config = dict(
    model='multi-label audio tagger',
    dataset='synthetic speech, music and everyday sounds put through simulated rooms and audio effects',
    train_examples=39062,
    n_mels=80,
    hop_length=160,
    input='log_mel',
    spec_augment=True,
    win_length=512,
    arch='conformer',
    norm='rmsnorm',
    hidden_act='gelu',
    mlp_ratio=2,
    head_dim=16,
    fused_qkv=False,
    qk_norm=False,
    dropout=0.1,
    inner_norm=False,
    subsampling=2,
    layers=8,
    width=256,
    positions='rope',
    kernel_size=15,
    num_labels=18,
    init='kaiming_normal',
    residual_init='none',
    optimizer='soap',
    beta2=0.95,
    learning_rate=0.0028,
    beta1=0.95,
    shampoo_beta=0.95,
    eps=1e-08,
    precondition_frequency=50,
    max_precond_dim=1024,
    one_sided=False,
    adamw_lr_other_params=0.0016,
    max_grad_norm=5.0,
    gradient_centralization=True,
    max_steps=18500,
    batch_size=256,
    epochs=121.2,
    lr_schedule='cosine',
    final_lr_fraction=0,
    warmup_steps=3700,
    weight_decay=0.1,
    adamw_weight_decay_other_params=0.05,
)
Rows from block 2, named by matrix and row number. Each number is 128 + 24 x the weight over its row's rms, rounded and kept within 0 to 255. All counts start at 0. Numbers have three digits each.
# pw1: conv module expand (GLU, value and gate stacked) (model.blocks.2.conv.pw1.weight, 512x256), inputs 156-207
pw1.372:115126136124122143150145132150164107186143106084079135114159124157136163157157125109107101157100104098120129138159123098130130126170106126103102148096130169
pw1.373:144134068115118132097072108166077133130055096124169121119118135151144127125167109115136149096173132140126098131114166165109101100111157116180121083155089102
pw1.374:105079127133125155131092088128156144147142137116108090151121125155134117103109118131113143135155095094089136098118119158155123100115146153113099085060147088
pw1.375:093139171122119142110098142122119150138148100093117122120099143163122135153125090127134102157114127112155144111100112114111155079119127127136122129139111074
pw1.376:164131120125160125151113138112102117151096133144134138132121119130083120109094097148121128169186131087183166107135149105178123155062097122150140130112129115
pw1.377:123129158106169137115122126115085118114086126147116177141143120133134148120138097106099154153123109136099123105138104124114076116097119121089124109136060115
pw1.378:126120131178125096125147107114126117126075137079114113098135157087151171179077115105176090129125151131068145105104126108140162144105111112116135139135131113
pw1.379:145127115117125139096126134114138105159126158155121109119154149100143112148098117122133118083149149123129100105156164134150157120154130151137118125095113119
pw1.380:139115156096101118110095103105115145142121147137102133159077150144127127133097122129171101125099144150160123164118057172113167125128116139132115128141157146
pw1.381:103164107100131130143112086153152122115130114100162175071117100117130162165200107146169121109127111155124096157095123111100146100118164097149097139152099089
pw1.382:153127157161194173118141140144140123118144133146132180138120132150101162103169112142155109135073135154112143078116113104168133129133114191119148151118144133
pw1.383:108145137112101107144106084132111094101148125104124192095127150119134158100073146175125126155136162131152137099122157147146130130081121083132122159145133109
pw1.384:128115131111112147132123132129103092185159118088108134106155131153113131115125171115069098148121161162098137090126135104138108097120129124119153107118120138
pw1.385:147118132145129151134127124131175122113106128111138168158140115142155136157094124139139139136151126111111143143139148115071126142199102141131120173134132121
pw1.386:100104103146119130138135140161141159136102109120112152131096198135112103140153113160171190105163130106084163134113125130152135145105125109096143139111124113
pw1.387:116151129051106088134121105154141129150101104081109114144133130092118120120143139127101123119138133136154109110120204084139108154125121125113108134159123084
pw1.388:149142129098109090157114127101103126141135155081119097132158180116129121129105149132120106158105117130141153138143125087117102146139091143086079150123156122
pw1.389:200129154104133128124094098117118128139098133097106125150081119166088126099152145094142103135171129073145141097132127141095123150118132126135138119101124157
pw1.390:136163133147107077183157107153146136130143127121134136138128099139146135138109139106176156126124127150155126095111116187109122107126124129146083129188104098
pw1.391:108087106112145109128108137112124123098156133172145157129130073144135120099140129195112112130103107138135135140114109159112195132103171163120098124181120137
pw1.392:149123156160149134133113166130098128121134127120098126150116158159122111110098137109120144119115129106133072129182122121109125151071104109128150143100133130
pw1.393:110133117104146110179133077118106114164128102142138091184102082089067147131118112115122183107137129121127109124134144089143120127132154131136125118110136084
pw1.394:103097104111167108126116076138128143160143155119101187164122143135172121155120103143093141109142122133078145131126127091145122156135127120132138095129125114
pw1.395:078133109137164139159133110130127132097137164119127103168131136163105139078112124137120169125128151120151159190129138115138122151124156105118143092156136147
pw1.396:161116091143119105109116129117171162121112128144112127123110119117088157105094119121157120150163129163097147151141125084146126105084131169127108099119123107
pw1.397:165123150089137084119103147088105089111164127136105097125114120132125121101114088123139102133114103086114135123146109127132104133146146147065181146108136150
pw1.398:125160103124125144122080092136158148131123127119126157153174117204155102164086100137147130115094160135172119089123161171150149123140153114161179141120107147
pw1.399:121119137099169150157109108139179132169141119116152107127123140075174136109140125145139110113159130101138156107127143126141129188133154129113155145097140100
pw1.400:066132101133119163131142115136159144123114152108145111114110083130166133188103117179144082132125125104153143087135141155178162091141133157146131169119134099
pw1.401:111167118132115116105199143173143127129170152069104137156086125095139121106105107100111145112108111164116128117127172114158110109133130155126151141096136139
pw1.402:174115124136112154121179135139089121071115120169122085120140106101123111144183120125122128152130132143157150147195130148124136090159144106141125171146096128
pw1.403:156070154107137116119131125087148141148143109166180136103103135140161142123141130135129092125112125119077129125092125098088113175116127143122095114111145101
pw1.404:148109104115110205111107123127155117117138118106157155099119112122148152091141128119155086113181156110139117091107139144110125123089094113157158141093140157
pw1.405:099120181134095125142135135114124175104113111162134122151117144112150126083096114131135131114140137113085121114127120147108113104104081129164146165129087147
pw1.406:115127143141131128149111134115118146114093102090164149143107145160126144139115124152115121158151131138146108121173097085118134100055134156083099163139120093
pw1.407:127121108095137138161130145111099140156105136095139144076133111122176121098077121132123103129155127121098166118140150136134169210100110137147118145091125095
pw1.408:125143119129112144141132140149158165155120108107114127142160112136157096126117094126153123094147132150113151132124162126152151126153104118110134117175075152
pw1.409:133122109130107137166147129164159085162162145136139111099140193131135109142129135145115104153109153106051149096164138114128127124157146080105133110143094156
pw1.410:154169098117171086140139143142111101164074160134127108147138091151138144102124168119146144152135132089149100152122149126144125144097104153145177154140123111
pw1.411:129105147113107122155152158134122143144130096121102156142103138115081134091161137137142116077130149187090098152145152099116115120144125133115114121173129117
pw1.412:137139185157106133086148141105102116090108141140150158100165139134126129145133145135105160105135156112116151136173111129166110135143093151142131127124115111
pw1.413:152103121112110126139140129148129112088180114123135146132105123112157105140138180152139077129115122105135119157139143099112188143135126089098087115131136098
pw1.414:195130163149112133141111100123102091106094155137150146111113103112137112136132118097140135090149101119130122118125199110144126110113142124148111117118159128
pw1.415:155145125120134190120147086156153111148123162110117140076124101109091123163115136132119136106126134129137118093115109149112102127108077118147127169115109136
pw1.416:144133134117206101132130114104101092172135140128151121172120118110114129147143128098147148157127133112085120138146172074120099106121162100112155149142117124
pw1.417:107103119152127146133121074124101135095132113136112124135155099149120103163147121151103178161155137113121139132127135087164098136103169152154124085149171138
pw1.418:162138143133125086123115132143153122110073153096130119104110138122128167108116086161125139142154134157118143140121136118140153133119150099076156124102145116
pw1.419:161118152102125160214097132106123159130137116124138093163098134115138123117099155109132112124117154159164162122116100131165100113110142122162125129163113144
pw1.420:094129095149143118144141133130093130158108104123172115104148125178117138137140121105074169134132118158110113177084162139125113142160112130153145094123143138
pw1.421:122138180108176128167118108108112116150161108109095126165140167109145142158129137153114100140111112141103131127139109122170174131141131162127145115100133135
pw1.422:120095117145127130114127116126088139118115152116137102143134132142092143109097123154093162106085152082126161128065163095147155104162140097142113081172146158
pw1.423:126114132128157125147116139112166066112100126116139105154112159111151182137167129142144117120106140157092111151126152125119136133137106141103124131108128128
pw1.424:139148171153100147131103098119173101118120119122116138147173128177096122114117135105121130125141112092110150141145104126134118083115141145136132187114173080
pw1.425:153085110129103142155116121116087113189124093102091143115108124131152145116128153100117134108141113130119157092106078099127156126115162143097164136114137099
pw1.426:118079128102143155093180150165204138118114144147159157099120153153159108100133158082134152146141125109102115138116105127112118115148084125115100130135099117
pw1.427:092115177140135104112098131137144111162163128150108130071138141157091116143066076146106116128130125131105094134129109139094144156151132131146140171149138142
pw1.428:129143086131124128148094096155110089104149127156161060168172109138146115138105133124178140142137156114131110141145114145113139145121139120149128122134112145
pw1.429:137087128101137112052156144150146154129131153148127110120137088127139102091106112153139075105070150130119146179125102138101118118110105155135120092157124146
pw1.430:160107189128085119137119103108094069137143096092108145120102091114095148138147156132108140126115091115129119124133088121149167132143134107150135112114160133
pw1.431:136138145143124148106161152140112100104146126083130137155142125140132128132136110146133148084129157103120139121108147180101066153133093104150159104164133166
pw1.432:105131148145155084113138160118149124123118056172116110122113105114130117125084149125135140134085126165158111130170127098102123114095130137115157134119112110
pw1.433:092127169123149137077099111121084134142122133117123142120125163084089105128145137124156158145140140097088142138124112104128147109095146155114146104121136116
pw1.434:154124103157102131148102169101150136135126166101103139126163142115073139078096115138131141109113128113076116083118091092129159125119175100104146123111130114
pw1.435:100100165128110118153161107095092140160100159087107129179137130108157127122121146116143127129111148092150123147140102127135123083120122151104125153143117177
pw1.436:107098089131131125126127145145110093143101118169141133134174118113116122155134136131164137151166088143086110161118125122127125115171131076150136109101170147
pw1.437:167123139114138124088159105074130115107125155116131127117137143093169108159106125118153122140099125116137079096146111139172084142117141134079117124132129147
pw1.438:184117102157122153180123102130133149121132118129114128160100111104095151132124113097110155120120159145150104132102153123118100128181135117127130115130105163
pw1.439:105140129131154152140148127116119125124137121149120114157125139118151115120127112153126168139153195162085115129114095107103115125167121160109154112136147094
pw1.440:142162172045126114132138161145130113130133102109138131126092110127112125143136166122127121082092099154133136140134132092103118127143109087143139120111141105
pw1.441:146115183136126132170123109111164118079131136118117173143127084110117124113112179151093125141181092069125111127140084133149118128087122097134122136186130079
pw1.442:120130101133165141107100139110106124105146116109137142109141120099093137127115129133165061141117107088111100127178122122184114148166112182099101138156125123
pw1.443:142147103106129117141142148138093100136131128128183145139124129118148153121163177146141089105144136110096109193115102132155161099116120135135164158125136078
pw1.444:134143124098110109156126118118131105090154166117128132089108123121144133138143115148104156114175140123073119086151112116103145138113129106118154142099135138
pw1.445:135085101126128131115119120122068176149094112143116088140171080076141141146094152140140150111163108142119073087113101136132113126074129129096127141121167137
pw1.446:099081099097140098109145141120124164132119134183171104093128100154096134096087142132132158142148151128147139106163150152092104158132113123144119151166128144
pw1.447:063114123118105178141124100204155139156094077115152110120140110147139093084126141111140117128100158062125107137143132120123138124157162176130101138137151157
pw1.448:101122148130088111082136147119146132159146144100118167113094152142119137108167134116087132137126088144149149126111132132104115160148132130082119121125128169
pw1.449:108131160135066167125134125120149150103117111143136130053121141109144183120097130126144085151149077169096155147122121150112153118143132148155112135144126149
pw1.450:164130094116124119166137170154099080171167159102103130139120113129137151144131137161117119178162127082112107130158114154131122136159087121165107114139094150
pw1.451:111180141171097136122133133159142140157151104141118063121125133130159111147159085165119149133099184147117130145130106120126148111093109108113166142119115122
pw1.452:145112158113149137134122119115135138106136129150143123141082110142145143170104184159151136056166141155136126099123128144131138112167164121124151101129107126
pw1.453:144138112125134112098114102160109139158094157127127127120111111111113111115152120170071108134121100133103087112109161145180127156154126143134127128120110084
pw1.454:138152131174137100139151125115137151101144113121136114142156104101092115139123142138106110149120116109126129100104145158110145161125135125170161109088174115
pw1.455:094135136095139137142105098128118194116105144132176114137165138152134120100126123095114169120158134172151139084129125151119160133135128147098126126098128141
pw1.456:120097138096135127091124181126162185106142144093135148087140136115112114153119119147170133142145129108121165143111126110113117096148119146067095158096131122
pw1.457:167140147129143158100096114099130118127149148121156170162150084139139108098133146129143143159120119146124151143160122170113188128107129124116149106114076124
pw1.458:147115147130167173140123124146172127115150119114102121118122107131106103100152144179149127114127138078130136113135082122131167115083140106093100080157144154
pw1.459:109143169152091134095143106109156161176139123090135114123150171099102120098127130137094112131136139098119131070166119135145144136137145146114141097115154117
pw1.460:053132154127129101140160164111141123165166126151143159118098121191142122138124114140055110173205132135141115107139133133122118076075136131103160121174134139
pw1.461:134074131065143141116131114115139143122107124177130138109137129137148150129174137107105123152141088090127101092120126129133088108100103166153128178108114149
pw1.462:103126121156135148138153122085100114091096160096128109137167126131068111139123115132111159114125169140121147124105136164097142135154078124129124153136130128
pw1.463:119152096131151102145126101168149112121103136167163117128129149145150105137161111113145122126108094079130152177152120176119162098101106146141098124144119125
pw1.464:150131104168085149160113177152151135158185096151120125088093160166124116112135141163117151159127136096142124117134121144135174162105129087136109117119108123
pw1.465:134124122159142138158108147129147094186147177138092119138134157135088129166108133137180091144115143137129113098155117128127128133139144140140112128156100148
pw1.466:135120115128117111112081109136144109143132140096111143166117169135125108137149082113113149162165117134120155118161112140091126140114116107150088157121120123
pw1.467:132131113142106127150135122109103194101116138135156091094159123101164127113100091134167144152141136132143113134162129134130109115149152124084083159106092165
pw1.468:185102139072087162160130140142072140096100132121159128150127131148127124143116142108152132089121091162114123140156102091129136097119155120133139169121082110
pw1.469:120156108142126150144172092096122162117103109153118114113108133155090128134131091149130150165071113114130115109218114109107102182139119103142130187122142144
pw1.470:114083155132111134131121126114151135135141123141205122138079118126150133120111145138103096141107118108088149136137138144157134151118140158140125173160146107
pw1.471:133143191175117114153157085110155162141096167100134145130163169124143147142081111188172109131112147102094106148105141113134129119141104148139160139135125138
pw1.472:140188111119086146111120150087086099092097099126131089154159119139107110091088136150094095132125116141149130124085145109126087119103143111122162121104085124
pw1.473:101128135148123111160116109160146124121131157117116115124148115123120155074113106144151152158101115115129175127143109149139168168133130118144124132107149111
pw1.474:135094146123151164139112121118137124089150123093135148113149115082119153159158114126119122165097129149132083151141077097093140126111144106170086156114141124
pw1.475:133142142142114109119083108134147116169126169124093150131131105134120131159162123146114141155140112132103120103143117082156129156148106120058128124172140111